A small CTC audio transcriber, trained from scratch.
Model: 1.38M parameters, log mel input, moe top_k.
Training: muon at rate 0.04, 7600 steps, batches of 512.
Rows from expert 11 of block 3, named by matrix and row number. Rows with one number belong to one neuron. Each number is 128 + 32 x the weight over its row's rms, rounded and kept within 0 to 255. All counts start at 0. Numbers have three digits each. After the name is the row's rms in percent of the matrix's.
# gate: expert gate (model.blocks.3.mlp.gate, 16x32x128), inputs 64-127
# up: expert up (model.blocks.3.mlp.up, 16x32x128), inputs 64-127
# down: expert down (model.blocks.3.mlp.down, 16x128x32, transposed), outputs 64-127
gate.0 099:099111066210074147098125209171112124105167193131107174146134124092178135125071123155125088165095127098190163137149146146142165108119142149107139115155180122127128108124142084150139130182128156
up.0 097:134161174184128133113098195114153132102109165074169179118138130100216130190103131107183107153127098081092132119148101111187154099117135141140166125174136156059042089122104133147103158145130154
down.0 095:144174119114099094143141170118110101107126135092086124135148123065109118130172156120091172135150085177137117092117170188153104091155080096067072119128073099187138074104090157098097130150141108
gate.1 107:146196101113105137112143148108118164061115141092139148175129127111162121077108156173095163151118164131187137160130115103112177152067167144163166094102158158100080127151102104144065062092122077
up.1 103:164121092091154064105118151169134160071141104133130045150150137129045147107164106100121126090143082087089118076144138084113064113152133162177074149130154114081141103128082168124099122106131117
down.1 103:070051097144117129119097093172184088088132163080068112104057137148071114120178135142145165083135214152135166102113090114143132092149155114155169177151134099128160133188134092121133173107127165
gate.2 114:089162033153163157124090100114173158131151156134176129126148130169099142124102090125078086104124185186137163061121141066139145147102134170126135078113141155149139123119140081138144157113134148
up.2 112:161075193103115048150116126120088114097110122122112157147126127068178133126150113150153181174125136113168125170149118131096140045134123093111088158107135106159077117127126193133177124089122073
down.2 113:114127163206177174139104160157091141127086114134100119100077101089098140140061152125047102160205088120150076117124134067120110171100200123139095158107125136096139080136074112088068191117093113
gate.3 100:148149166119091147111098106133088134160169161129129117116168111098120131096135149138075081173147145124171100125090075176151171193115144128100172150066155153149157110089140089081138090084131069
up.3 099:100092130113144114088125145095148139126144180101184047155104089144151104152127153156084132169132115107126098142116051138185113145153123090124142128144197125167114094120110150079164112135129198
down.3 104:132144138167174074151187160115118127070161135106097090168172122147143166167133131136128069128143062095088126120099129129117141104171153162152071137112094109104075143133130112167130157153123224
gate.4 109:173102105109105139164121096092109142139163111199107200098067140101116203088126141155094138079172123081130150173106102153161065158093109116124138118132116133201079145097139098176119148188136137
up.4 118:187099101078073118147104129071122104130081148137127157106120135107077137128081189137136133084123188104136110188046146122144156144061102088169090153133138140066130102117115103131136172168127173
down.4 114:102150088132128136154139102118114160169176125184154150133088119176132097096156148085172126109105077141105143115096100159091095135118123148117180145143202168156114099175126165189125106097156123
gate.5 102:149163145135115138154063167087122114080129103145083100141144133147086125129129096058196130089096069090176113114099128177186120134077083166142110112132202176195113100124118109138109079177139154
up.5 106:144057105119155083126116142119081197143170187169152167147098118113162162101142131122082093134102183164119127187120127110117148049136102125099113096173107144107083125109147097130118154143124114
down.5 104:088136147108070110087132084141115120102157148075119142138134152128131150153098146190142159125129204141128101150106149195167162099057110168119167146134116130122170086100113072143089176135150095
gate.6 107:170102087106164145108195163104068125127056118151138165155136109159092094147126059102190120163114119144101123094121137168167116066106115141106109102150095124160150128139124079113101106102120155
up.6 100:097085100099146141153204144158085148181066106187147101128089109143123131147144134112228133163089175149145093103122102165086082102177105153137130128120044088093136169165100094134143114137129162
down.6 104:093170128169170145089130121130115106173114114126141135078159155131091165119099125160122138129086109182116139097146163131138138153150090078076115126143166110110126084089107115134124070134137169
gate.7 104:193128124150179130148128105105081103087079143144089104116123119132098102146166150093121123120133146122103095119090117123147161137131203110129095130231133086162113111126119099163224094111127116
up.7 111:131169175124093133141116106111130096138092168090110102137145122109087123167153191126126132080191108116103102123104065124137110099133132103127115157255146085128127117047149129141200105120128122
down.7 105:069149119129153107145186118135111081129142192114146090116109134176150136137162156171145079165135123101142157095156175137161131089132128093175132189170129164096155105080150132080167132121125141
gate.8 100:117098142114148209162140094152112145143114144188165144105127119102138150168195169156152080081094181089124149165109126140151115147133082094089146182105132147089103183119059106131130141152135104
up.8 103:125065105089118167170087062132124103163109153156108153156135107115074100132089125185096089144116150078106141146097133072141159148047125131138151143140195151145095158158179079111149141163132199
down.8 102:098110127122143108162138102149103111199138145106120119122134136068150098172106206140131127159172164151095105105108110100112076136186099098133139136197109117133145173073147129126109132145095167
gate.9 098:151095116138110138105143175070184054133079113112144166119121109092152156103109145163138144145115133149153102087113122166145136126121151112115112129128144157097121090058140140109133173132138135
up.9 091:180097081174103108075175105095215136169089111120140143119123110112065146118149104127137178160137098151155134128146150093124138108120184098102140092159128102080205131060161088143120152117140107
down.9 094:120125135122143101133125158172100131097230110173098138118150135126161158112186098108112184106149102074071093100139097119083154149182124136053116103101092098168136079113126128135121148091147137
gate.10 100:150162153126134124161136147139041120103116139172189099136183121126160184069126112140150120090049220053171089154120089169167148190123136136122139055181109145136131119137101152146115163125124146
up.10 100:102199126153110159163077115168170168126139060123098155103106142110159162093100137096121167091155099158104110153123101052155117140119123180128174095163054119101117091074148126134083153130139085
down.10 105:095133145120129094132106199173117146128135150168158144194125152155150088081149170139141129161136171093172096128140077166177118187135199111103117101145180102100098091156086114139092136053101112
gate.11 099:094164081163125117150074049085094199122147127132174147110091149143125141121113082171110116139122107059157170141134145091163172077113134105147122059077106124125157164175108129087102178138128127
up.11 095:101175117143154148099154196147111159086133108117116136129145122148161087156127186112164150177104104109141111175180141093152137096106075142147132151154146156139115123169105086164164104187132079
down.11 099:118147152131144112105147134129101134145102136151139086128158122080120128141170079113121158163057057144128113101125096255120085127130179124086132151136132127135088136095185108108069107138143098
gate.12 106:081098112155081140150193089155114147181176054083125177153159135093144082143113131142129114128165136140112125080170093145138154073172161159145134107119075063127122112170136098092175143110132107
up.12 111:121083135115148122072058130138087151134127196185133082127073109106172149145091116161099129130098093102123124193096103104086094124074065115092153101145130211142125110143118152128064138195129165
down.12 110:136123123179094168101153142110121159055105117138131136111141142145120139230109136093123127093167162122179095115109147138111079147128106138133073135145153124140090158121160075109115059122119158
gate.13 099:144154138154135130115125137126082097087144148110177142121113163147128146108077160173051193135204203050135161112157157096071159091131121134119145161121200114153126148130103195116115067090110092
up.13 093:126178138115122094098164158144143133036146068131166154147078138159106164097108117147142182163131118105152118141163139090164163109140099180126163100157148115112145109136119120118077143146139072
down.13 098:129131113130142147122084145091133134100163189047113141183137148139128147151145114103110083147167173127144150138117156070141148154107088160138082046084044161050108139135117168114120113129114099
gate.14 092:128129195121096166120128187118155114182112131135190108070146117128088148146138137142091075091174103177162121102153109136185126177166148127101134075057087160148135110068162111098147076069132140
up.14 090:154076134143122132155171124144138092119168090090000189147156146089100182155117174096142134106126087160126116090141107170092113153117200139148100133130113127119134154073099151148104122134140080
down.14 092:160183149102145158158101192104147115112080062148083178083166155144074144166170152136095173125122067210146125120107117159123105152151124108078123112134156111151110110146142112121150088135160127
gate.15 099:111124146133168160194150153180088117114129088138162156156123132098118105174107125149149121092086177128118156198170138156129143143134121091143142095117081129154063140243118117116051139140122138
up.15 103:103125105109157149104129083084191171066134175051121105104118122154138105114142195150145110097129109103125139178121212120138134209148146135178087103107108101110094133152112105137162132189133111
down.15 097:108172181144173151101125120096135142096141144128128214135093103143095113183125085098149098153148185117160106151150138135079158059162154150136078115191173166134138114180126147190051158116156139
gate.16 099:126154106152049138168139124155125060157116080104089114102137149177054100172118144100115131112135107126153139085106129141157132127116164109099129157068134094143156094092100112167166142079120113
up.16 099:170149098103099122116146122129084111092122098149114121112115141156178109163079122123126142164150099109157140072087141181135097124095055114114115180070141104173105137163051093172181128101125092
down.16 094:098137104202133136150182141104128188152162093163090108098127110180167118086135135105146110139095109065107088155173110091112124131137105106177168124148222140159103076081198154156184149100128134
gate.17 093:111109117075098120111114157117154119120134146113103119062132152131102157174080089114173129120136149168123136055091128118137115137116081145173152112098094115073130120075133148141142138112123080
up.17 089:083176131143140130119128155151158137171062092133159154185155128161143161143150141087142160106070134193096140086140106139137173176123173105070163123172086074146175115090133149119102096166123129
down.17 092:139113117150084119097129107133131152077155110096122113073148141072078098149149104113138141108122224179150156091169113109152131132106170157123133101158140149069059096240121087152090145097140090
gate.18 103:064169128097108133143143136107174100118176068099137188085080145165091122152141129140122091080154149146120102116177107175133149166128126161122204131080153113129149147145129079102164169127127165
up.18 103:158109110164173158173148179147113152099173155090096125136100131108083192142111177169116097109079151123165146157119100177228120097121140163097132145201154102164067131108195169098121142129119152
down.18 097:112149142089167130142116111112176115146160116094129180126130087157070131112179111115119167153103193213167098087181189095103168149144151112178140134131136112140120120151095102127089160164104084
gate.19 104:083092154159159139111116089151105065109140148120146128172132121175145059204168164098109116100110090077123138181156113128120113134097082125078097093106171186125102168151108129143102128120127146
up.19 100:102040160112143158140106098156098129127111132046151143189124121137095120148172154136073114133149117078141149143159116165119114195129173199128070085147069133151165135119096151153076137103131146
down.19 099:189121142152159105141111091101095167118146146195074141200117080141152068114164118090125093095136105149129149108161089102118093102147154089151228115120199157145137146220164141145155108108132121
gate.20 099:046110092140142148122134134200170061125118113116131097069132132128111106111105164153066169080185081115107140163128106135080072112179121152122134156099053126165113159160115109143119165189126138
up.20 105:110132122102124174107127123144192188191142153079106036106144133127059101132171138074152078140106130175136142120098113080087152141092121122157144069135129143101128098096144164132101171093134098
down.20 098:101113098135137117130099095118163148113165144111093143137112124103131137058106090100137118086196152056132127099101143072096134111122099109139109124115058128159136096182139112126146161135164084
gate.21 098:158144127075109190160151100205083148161110098129117176108081135151091196038118131109150185077069148139134105134163089192096116145097133127126130154180152102091120099163152145100068114152132141
up.21 098:119115129144113043147114112159174177101043140185086091067136134123145152156146106145116101080178104111129124117134169092182126117145185119062160168127118120172114142138120117063124091103132133
down.21 099:096092103126147186125119182108103089133121140152114158083159161111201181119113193127146159142106091143125101152117114209051152128115085087111112123152092132137138124110121154120161108128108159
gate.22 097:087116165158113108134132107127145137188124084142082160183088148158085171153097170178136176078159164158131083137171070183130095125086104095119162161115068141122085176111116102116100098133118172
up.22 096:107083074133095084118099100112201153133140168125141071105142121155092155097126109147140142161055085081098166110083145106117109170111152125149126135134162106164116117096180090123146079155128170
down.22 097:137150193124141140122155186129079125093109137134182136175128124113164098136110192039128089109170203115138126139151183109127135108130100177101122171066122106053139116105115131127104152115147114
gate.23 084:071130120120149171149118083153129123176116121099174087149112135187095079143098094164073040104111104124126170115117149101123129114185121189154122099101135171073131184175138098107187133131134148
up.23 093:154129174089044169123136139114183131105092147125126165142153115065095130170142131149138160106194061151066094121149094136142137164176139159106163102102077131172106104137111144113125163096145157
down.23 093:129176120123108107106165061125130150131144110079187099160088112173136133106076104162101142174080108145195152144064148116143119087146143084174141055138132076095109190111096133145189148121111106
gate.24 096:086118157131110135152145108163111125134113135135149150099119160131148093184123064133084072148132089112136142044120154080143159125131121127125094145118138098136177145186113166069163145102127165
up.24 094:118159157119178135091130067150148086127117137146187188101091145112195169148080089131061156181116129071123138094110142060116122054142107131110103179144115114116124120162171156104113125125131184
down.24 093:166138147138172089116162149136126126152055156022058127089171139129127163120111166169107123113077141161118133119113203120111130104128109107113182090084116104145165171178120159086116088146120078
gate.25 097:157120089147151115170090185158072120103173130174120153180138150082133143109144118113072144162124198169078118073161085104146169180093134110111112086100130164154119104090122162122127124092120088
up.25 095:222125093155161149078147161161082188077097160113090129158174123139184124158090098102111156136083059126116110171201120162140176175101168163151132108162105131128124113175134086097078150165126084
down.25 098:153216111163060145145124133155111113132148148115169150206160117075093109157160181182113111124142160140129100095141128144068132142125108093141115121103079136160122058102129171150101104088140115
gate.26 097:103145114197164230077163155150074112112167112164147105125089129111101165128166122107156062203176159184124136140149141134120118149139133179183125102182075132121081080162138105162155135173116122
up.26 098:214128123119088081209103116087139135101119092120096190147189131131132052158110149122107165082115120118095111141105069122148121096143144117062104202063181114080169150128163152111115139133137143
down.26 097:103123109130100117155146116113115151078140120139090132154074128180115124132128092110129077115130135084155145104200128128074127097072113177156118090142100136140069136127125150123159125176122135
gate.27 098:118133163159147090134075141190092129146091096161093077138129129129138127147119128108088135145137095070168119122118126107103105134170115194115129209184102088161115130168150106108119077163133052
up.27 099:130154146106108101139125081169124118157114142098109177080147124134206136138144077134112153161192055078087122070168132114119062138092106156101117222132111089162159141127136170111149114147130159
down.27 103:145082099141152094139131184085145081125134059165127148194136160117148130133159152138064137151177153101125138134104164154135145142128125110145185103141147128094147140120122136152128082152116146
gate.28 098:225108096116132098129090141083138088132087129124141180129142130111133157117090143071078154152167100118162120134135125107212168072125158096068106201105136142119142129103147117137139097107131131
up.28 094:090111141112135043143113140092068164046136124138202057137117121133157125153193067111155173149112190156141138205096141169158117123178107122158139056132145119156136130094138085145122181104123140
down.28 096:081103135121119176114145221168129136137125112152096143097123163124169158153104122137135050083099111149077142095208114158114138142109088180149077088100130157073182161135081145109131128146126145
gate.29 102:043119149093100101149121138148081102140148104120137145159104164146154142098114140140101102175143187090094154206170137133106044124161149083101113120112121130165081143110118139060098119128131182
up.29 104:119158137142153102144117101155152119142173141141151127139120107100156114082097116106118133162161174178146149110152150080131119069117096142164145175157085123119089175211141117173216143163123093
down.29 103:181062079132172139117152120110136142083176119117079121091091101118136171130123125071118167112101156059151083112123085120111112092150122137086111110152094161144172139210102106173157173117157150
gate.30 100:113195141103105135114216169142180147089092046172132160087137109143124109144106100087136159119067151140112104072143123190179094094161124117161107159111164138141141084154103125106146162130126123
up.30 102:185207099128130137210189070158114109097142100090101134146169136154112084147151147133112120149191100114096138117106125111079148132114127134095165143135157134151140143055154122114153121111132130
down.30 100:122108143160063126134132155139131109125126106119063165100193170113138149161130108196036124151155137186101089129127168154145183116117134105087083080148100109110154107146108083122084090097118147